config = dict(
    train_examples=78125,
    vocab_size=50,
    encoder_activation='relu6',
    encoder_stem='deep',
    decoder_head_dim=32,
    decoder_positions='sincos',
    init='kaiming_normal',
    one_sided=False,
    epochs=4.3,
    lr_schedule='step',
    weight_decay=0.1,
)
Rows from block 3 of the text decoder, named by matrix and row number. Rows with one number belong to one attention dimension. Each number is 128 + 32 x the weight over its row's rms, rounded and kept within 0 to 255. All counts start at 0. Numbers have three digits each. After the name is the row's rms in percent of the matrix's.
# v: attention query, key and value (stacked) (decoder.blocks.3.attn.qkv.weight, 768x256, the v third), inputs 128-255
# proj: attention output (decoder.blocks.3.attn.proj.weight, 256x256, transposed), outputs 128-255
v.152 101:079102144082149101146122122084075167141184106091128096077148114125170121109119137158136188132108112190125143146128100090127129148176134116108084141110147164111129138139123133120078084117151156126109060139072114131149158107123122117091117158117125143142162186118142212153093109143098116121148120083128128106136129088101150142131132142149166157087175077154078079115120156119106064090154
proj.152 092:177130129101183105117153121098100106111118149123078179172093097096177153150107127144123036191117123128129051098171118083121100131136083118168124096113122059159181101121138192076129147161158188105150061123119112090147110116097120169091109166171147139106103132172183126103131188133167140085121102152147106113068107171074086123144132124116129130148138136136079087086150109113151154163154
v.153 115:187184145100142117090155152124133122122118143062152129194131104117125128075084123086150145119148156105141143136084108099132152146159126071162141169145144132145180156085104170195139132178124131120149121133174213130129090168123131091144112127125093099167122060145094134054147106072127124094107134115096056191177162152185124143142122152153086142159110089060152111159125133127130152072112
proj.153 114:125083175140156171156153078085044148140115114106105133140104148139062140155157124079151146060094134155200103152097152117074093094106139128096119112142122090143063228141134120124157114149088130152083184145131069116093098135196091127105152107100159092149158129179120133083154220110120155097122138113141093179115154142119150116162126123088093091168176128155125125143117102199125153143136
v.154 088:101149121148100153153101113137080143115147099133204085118166144155149175123200150151127124143164162113090218132156137104129155149144144096113100074162158119160104162118155138179176134113141171148131129124061136127137136142088135157079102097099107106115086140112118159134113084200125178123127178164094112104101122147128106170142134137070127083121144147115131157171091136127146110141127
proj.154 088:146083117120163085175069106131129147092144122159089117149097151128102158151129164105101056103125155168172097134095114145137124151121086096132130099128142095095117064155107107125143157124138082073077119123152146114174103073130145164198143116130104130157090148137110175130085159155156130150153151146074134160117116132098117089119092139167101170155191136113132153166195092139150132134124
v.155 101:164150154125167116164092170039153143094118190127141138163102076175131149126114104101152097123154142143083155161098140105103149144088103060138087112099129179140075086159161147127112174121196143186211134148075083113131087087111130098104089119049159133153121205127114115139139181176135165149123128163173146133155099053101152162145125112121122093117142103099072120135130194086123121131116
proj.155 099:148133124147118145164141096192118150138130136171172190105112091128114050116097120173144103141132107123128164154092186212077121103161151158136132139174153118179090121139110142077158086131100147171141158131116169074138102158183115209122161110135202113107142121127163070148151076151166079130084096115103108133128123115112138151155187099132111171107122148125090151119108151090156103068119
v.156 103:125086127091128137120163153107143113161159106151108075158083158126103120164097083143116138138085114156113096167107144133113127131159120131138132128098103100125035064111153122134095125170099108169155075116152075095117128093139102117132169093150181125110126117121124104047103126148108116129148076034173204190144087144081148116128148087113124165137108119133130086101099114144137173139144
proj.156 094:144146115078164166138133132180172125098123115141125155147100104130157046139103158109116112214169130148117113126185071120134194125114171121154131141213133141197151099114097129109174150143131172125162155105151104127109120126066151182074133091086098178101093119137190148102142124140114130166145075145164116083142164107107124134121146105155150078074120148168135136061124160121085082120096
v.157 108:100127155133133168091163110141122130132123171176219094144100132132172105167132094079129117100167166091174157083128157098122110141107123115100113129099113133159099122115146142101071157144173206131117141092103118103133095110146098129115071149132096101109072191112102138164056086162086170126190144127184130103127101075086095106097110129084099086136121109073137161133159186064112115151150
proj.157 102:171091059166081097107129094179119100162108139108086129145056109109089106103102100139106131173100169121117104135161142172148106151128091116089195150159129092117112086132105059167120097126105143152182147122124195083179160105130149149151192098114200175153144133066151065139121039104132094062099099143084096165156111139057129129124108131134115135126117102155122133123134091101168145114112
v.158 098:157175128165107127108125113139076135150147162111118136080116170189139091157150112157103161118134172159143142120219105104116094120135152097110125114098152194103199183152151161116160158109156120125127169113119124156153135106153155139080120150142123130132124147124089148125085132151118151101123128157099120124138128078160133089142117159163151125104131178056063131139160163081133116083164
proj.158 101:117132121133144128101192162138104119117139115076136117219114151099141159171176146138160124150109051130171097132094173160153176113189137162049159189105155141070093138100148136088104083175146163147096151145117166074155118147138185088162079114123207129121175131146063102087112162124113122090107168088113046170144176140149163170143146126118071123137108090140104125196137117145055126105166
v.159 091:165126117085149157117114106082167105095105112100159119142100120103119082135141160091124185111126124135160133119116121098127119119147145056151130127156168185163143128146139156139111102116155104124127092147114176160181124072129146161073134128142105087133082145131080106117115120137127102101183126166111121200134095102083102140159119116133190185061103089119087097090078155064075060092095
proj.159 090:107096161099144105163145121147113194149179176206170154142180101164155122094109165129137045227094149145123096106049089128156130149118141133169094097108142042138095149132087120123131111152131143128176181135104112142138145113213059143139156104162149178089150147132124193151157096129117115186116100102131061112133117063140123123100171127125139116160185122139093172086118134174173089137187
v.160 095:105127133134088127130073127128113147125076166119147085130099146138150143154184144147127137136135127149141077134103146128172120110101137140111148124119166176158198129151160109123117144087148127099126103142133135098141222135093183120120092145141090173105173141164167181104150121149060173135109141145150233105068107142119117121148153120157132124108146126079162164140098192143095117119174
proj.160 097:154091081072127081099138105141198039164143162112129110134136122123049108170123126144166117109103137133173157157069174093137108134156100111150086085151134106109105126079136139108153122099141115150140123130106120131151103092147178144121165197130134190112139145176139041131136110145093118130109122118099041119155115181111172117080132129191081137154175086122134123182123126148099190201097
v.161 095:107129186145107078180090130077086133095083153173173159094150106161136090089138142093144076137091136160105130092126062099168152066092128205170117069116148153120122093151147143092134181090183090078125155118106082183120123164123094104136106101090098118162134155104136178194122138096149126114134149179093130164125134199110160178120077116108159123167112143167200103155102092119079151141085
proj.161 099:112149090045099126128134131136142108167153162086125121093079172109094134119169143119124111156150120126150171080096166165117092064134151078115100109122084127057169160090122059153100096183124171124129133081173115129126123122142166147112152175189147133134076136152100121073078086134113107125093146126127072131095116107096113134150097132095062191144140101148124140200120120097139180156131
v.162 109:118107203095134134119146160120125152081112099123154100131150129130123081130083132081091075130112140088094071160069113131105118147131120139102133098144175122163073147116146088161158056167132102091131138154141127171154070087132135094173131061139180152175073080109123112146108085115138139145153125111102084151180143100161110096079136122048145070140090080086142114100190117138090111101114
proj.162 095:118090108141081120192073059113133144112119123128157092169108148093155158104121113190136158158109152216085104129096058161150179153108073151079117115142144160108103106158105085105156139110089079189067101108118151143108157160167108106079121129102114104178181163081141135137152090157116120118082134135177179093100191163148131165124150136167146138088137195164107112104108148094202150135181
v.163 126:077123141132122111114044156088056140136100169096088113140141098180110172140147124127159126139086098109092153162139040103166147110116153089133145103065181169156092102186104126119091093103162130102138113110088072154087164118125108115065132132114122177138145119101104134187117171091155137128101143168153133152074144102178158185128078097102111124117143203190130141103079140128073116161148
proj.163 111:116088110076130105191119183159118080127143081181123116135136134138160094125138124097107081156166153163076105125093097130146178110111152127132105116184135099132186127060184164148109141163132110170115112129196104089124130134094146182172134179118108161132145093164175114099144088145102150179114119103117104065129154141063082176135158144132129140096056103130130099130074136125127174126081
v.164 095:164149126165146102168135140149097117116114069112153165128141098126124101111132207135099122121145169095138130070169128142052183140111094182116140131124178125178169119168152079064098153086186107073127157121124092156197162103133135160107115151150162119040071192097106095149166086138103181093123141114088152113113154121153152147149104118133118099170107152134202154173123130112175135151128
proj.164 100:120166148094139129164119122163191118119164170158096101117148145103149182109124195110141106149148105081102127131128131117169076115119137129076108130121133111111134018192174155150118128185109112120120133147164138079138125099158122162193084099153085159094094159073159173150107095106155056128059150130137125106139144139091099147095150105147177146149131136152134162114104138180139089180069
v.165 090:132135082114078099113140097127105125114121070143120141120093071147173149152129115156169102184168124211226107156141178144137163091160174164140091115105114084082136115154103166112162146138106108123123085169098105117183099138121065129168162121127086143123101096132155176132122147168155044108105108196110161106133109156147104118087142148122149171189163116156128149122079060162122148074146
proj.165 098:129162142126130116113180119103066127084136167108128142086140118136086146080126088079056100104104140101109158121161093194091123181100189088103194087118128161150126169091137111102057133088149171049127147069135185121074104157164156141130141107171167118175174121110088117102120152174161151173153150082121162179119084111177138187140111186150091110110145141101119133114118155129116104072141
v.166 087:093152134120111127103081078134202092145067096084174078124122112138099126138117138192111154126156184071144127145087218138133124118133166131102122176227102173096136124099123154115156082133163092136136155135140149144108141129149093129096143154166197125117163131130128108141106128123087095097157145179080073141190149102168134134122137109121091142109157069156203171097156120119123135086073
proj.166 093:108148168086096095158138111175102078098114141091075089164130099094071112171178109147199142126157114071163095154107184119161145123170096177213177135096091140140149132112142106121187166095131172134092112114163144129121061080093181095071106124082120129204092127170110062117164096097135088092170117148151172133154115140117123124052116116169124096164139077164091124114080120136158164124153
v.167 115:130115123162180122148143106134168146146123188128140138107159086168067088170104140156101174114104136065135112149124142088158125114126141150119108166151108108142190146141133140088153102139104104111076073119143139133128148105125074089061088157131170098139079095135156103122109121124137117146121147184077111137166156091180128208115113052158131178121127135163189133101101125141086097110123
proj.167 108:152174165090120134169115137118150049133140133062113118148124102120124156152160147115150121135088126089125150096095150140091159077142094169144161111175108151106107212100132131121132074111103154114139162065089108148092079185094166114107105092098111117081216089104145122130161186173072143146110098081231180138097137125135151053115122079124093078177143106139125160086110111105135169100097
v.168 082:126129148175160103109083114115145137126084108159193107111164128135080117133064109111113075133094135097120171125109120147128125120206122121109168148094173147042179156133086137168135106175102120150158131200140122098106091103114126083108170141106106166110169134056117077145099135144155206155153185145159145081118108125135079161084139105100128139165124148142138109101155182136098145096081
proj.168 093:144152130141188101126119112127162096095138164158122138148151107117129127102159172183140082117184089148094109117152112161187134079059137098147096153201184054131116171114148114119091098150115102085127102137147146131120144143176107161143097059173096106116141150146140130141136126130074100131065061097132111062161140170126141184188141156109077111122146128139118137041139107133135172134091
v.169 106:118130160110089112117166100168142143102114032190134140095122154106112096107140137071092121123161224114156104104104175169089154107116119132059167115154100114139164148058066133146150160113099051130101191105127123130132138082098152161150178147135117059143121134119085061138148103115065159131180186115067159152168059129087058123122148167112118107152127116089111148153172106116141109155114
proj.169 106:148079131148157101093140123099157117132075147082122074139163136104124115175088116140147150159064063135118106156109148103130088166098120149167157095078185103098102085183068082102140169120069143118062111135124176165115196129125125116120148079108160135140079171110105110117100144125163112071176123156145089156198202096137156184114095126108202085160182085089133165097140081113156119140190
v.170 108:101122167146157178099160193091085189147128166115168124156114148094157131112114126091142113110118109145094190075080101120142105145159124165097150063137166147128098111117173125175101045116112108136136142150111044121134124114121171137156162095092127153082131123117084124153174107134100165145144110034129084132083188154106139096126084119064160072170152096107147140123145159091146114123127
proj.170 098:169163125143119096142047115131138139100164099158095125084115135155126146161102163103080120168114100146162124158085084122149176044122161136114087162161098106081143127165120157114148121147166127161091149108131159109132136146084132106141090088166103087210096134125188150154072143137085174112137112177122161047144094145111097162101146131139157223122075129137076125145122115173138107126138
v.171 122:133125066081153115107137166112149130155066130126162128111130189070077115132077123116082141160103144082184148144050151159153124102146119129105140150121103125134116184053131139128132105182111144140160122206153125147153125129165142142123132195167149169199151119175166136099147100169091167149124101074112095150114068146108115107127134158056080139152119088098158113133143124113136150129155
proj.171 117:099079169189128160180095115132113165160099141122080118183148087116170130118134113130185159152153101138111092102107115088108119199080064160159161076138200062153110065151119141119130088114134121102142075119113135155095103173152111097111133077117065141120083130146103090177142146079106150111105100137160130138154172170141194153135142135134167128075094143122117111098154121082143120129168
v.172 091:097128132130114123111127134137150134135113121123119138103147124101164090122126089158159097141114131193162126110160119127136156050064161128153159161090088140117116115130154153101139182113103150054144125123146164104144076186158112154156125120124115180151126131151162157149091166113148063124068094108152093140137124174118079103145117168137175153122111182091057120134108097121160137124157
proj.172 096:123080138128178116120140149115086187113156155096188112117129126113130147123177054099144199062146143088141169111162115118119144166147157098152121126092154177149109102157165108170176085138128141177116136137116131121140159103127118125119161191174149154103095179132137149191199067149159163089133176102077159147062137086155177154180128109170070126109162117145096138162178180119120141106093
v.173 098:140133109121099102158192152156107149146148143155077146096149099114114111097099128115075140125123043159112157139073150155166112138143116157101138150123080029138075145080165162136157192124125128123115149145136107123157124099164132134131120137138217111169162165168117129133148117152153131132131107143180126104163093147079061090125151175051125111103094114120155084123108092140143164147112
proj.173 094:156091156149081131133177093102209139118130120105129150125169130107141157135150146088179164049116083109122147152164080099083157115118093150127112104158136170139124129157100039135146093072094158160139166148066160157093105138140143135111140101091095090159116162127074100139124195172119102160106110112081193171134187178121123131108111083125142180133140158148067188073185142133152216086167
v.174 104:132088113070166111083151174069133122102116121126129144144104142130155093052089080065152145122159087109131122049059141123062030102121088151157184185096106127146118167081158063154058164158169139133146078104182161104086128182152159116127168174163126129117113168112094115105112086137128105164106098059149142159140094132073130122144102159117109145128115107084121129173111130125159144098112
proj.174 106:172074116226133158119119136142176129197138113169135166102133099109143181097126157156087120113093138121137110152149113132109144142104073129131115162134137065174130048139098145121123139118070155158131134176071125115104170126104059104177099112160129143130144122151126200154114144080148157170100162137079121118142167116172124087172153120146119107081099180113146133107145153134151112155118
v.175 098:134141080120138150148150088129185078100128112120172087093116109162152083204113153151091153134123161117186138112136206129088073136128133086203109105159147106132125202123138162136143138191149108202113073099139159107108089129127180158129171191128095093179163121164101125115126100209103128117118084127185125118124103067127084047060153131093087159125089067114104098069166175133124139081093
proj.175 092:133109160133111128156104144143139167083131161092078176160130072072118115126107148211135123121127100122109097102121064126155137209098080140149118140166119086195085083118102133096126157137115123137158134137128116132077127072126166147132112131131151104120165122101101085131111200153138111073105168176135099140112105100145079153127081157141188122072104172170105120133077096112091117119153
v.176 105:139153143144101116140106122182097193100180121102170091201153116167177138166202125167227137120128133113128104133195084127110180126099123108130111137132209154169164064158114127109115136077159096172106084127092088167093154132115148131089095117101125118083117124103086144187100127137126144086146165152145172131107148080148122156126140099177134124139151098150156113123085171121083115094122
proj.176 093:158100082081124165164183120120145112160115128171102109134103152121093108116116068122106114078162121148166123071102186096156078070158174132115120109104118138137130162128152138089096109145193154125161183095180165118136084105161155155108161151096129118093174083072182071121187145144066094170130114131117105201168139154091104138106078109119172127137116137135149125175130148140091180162064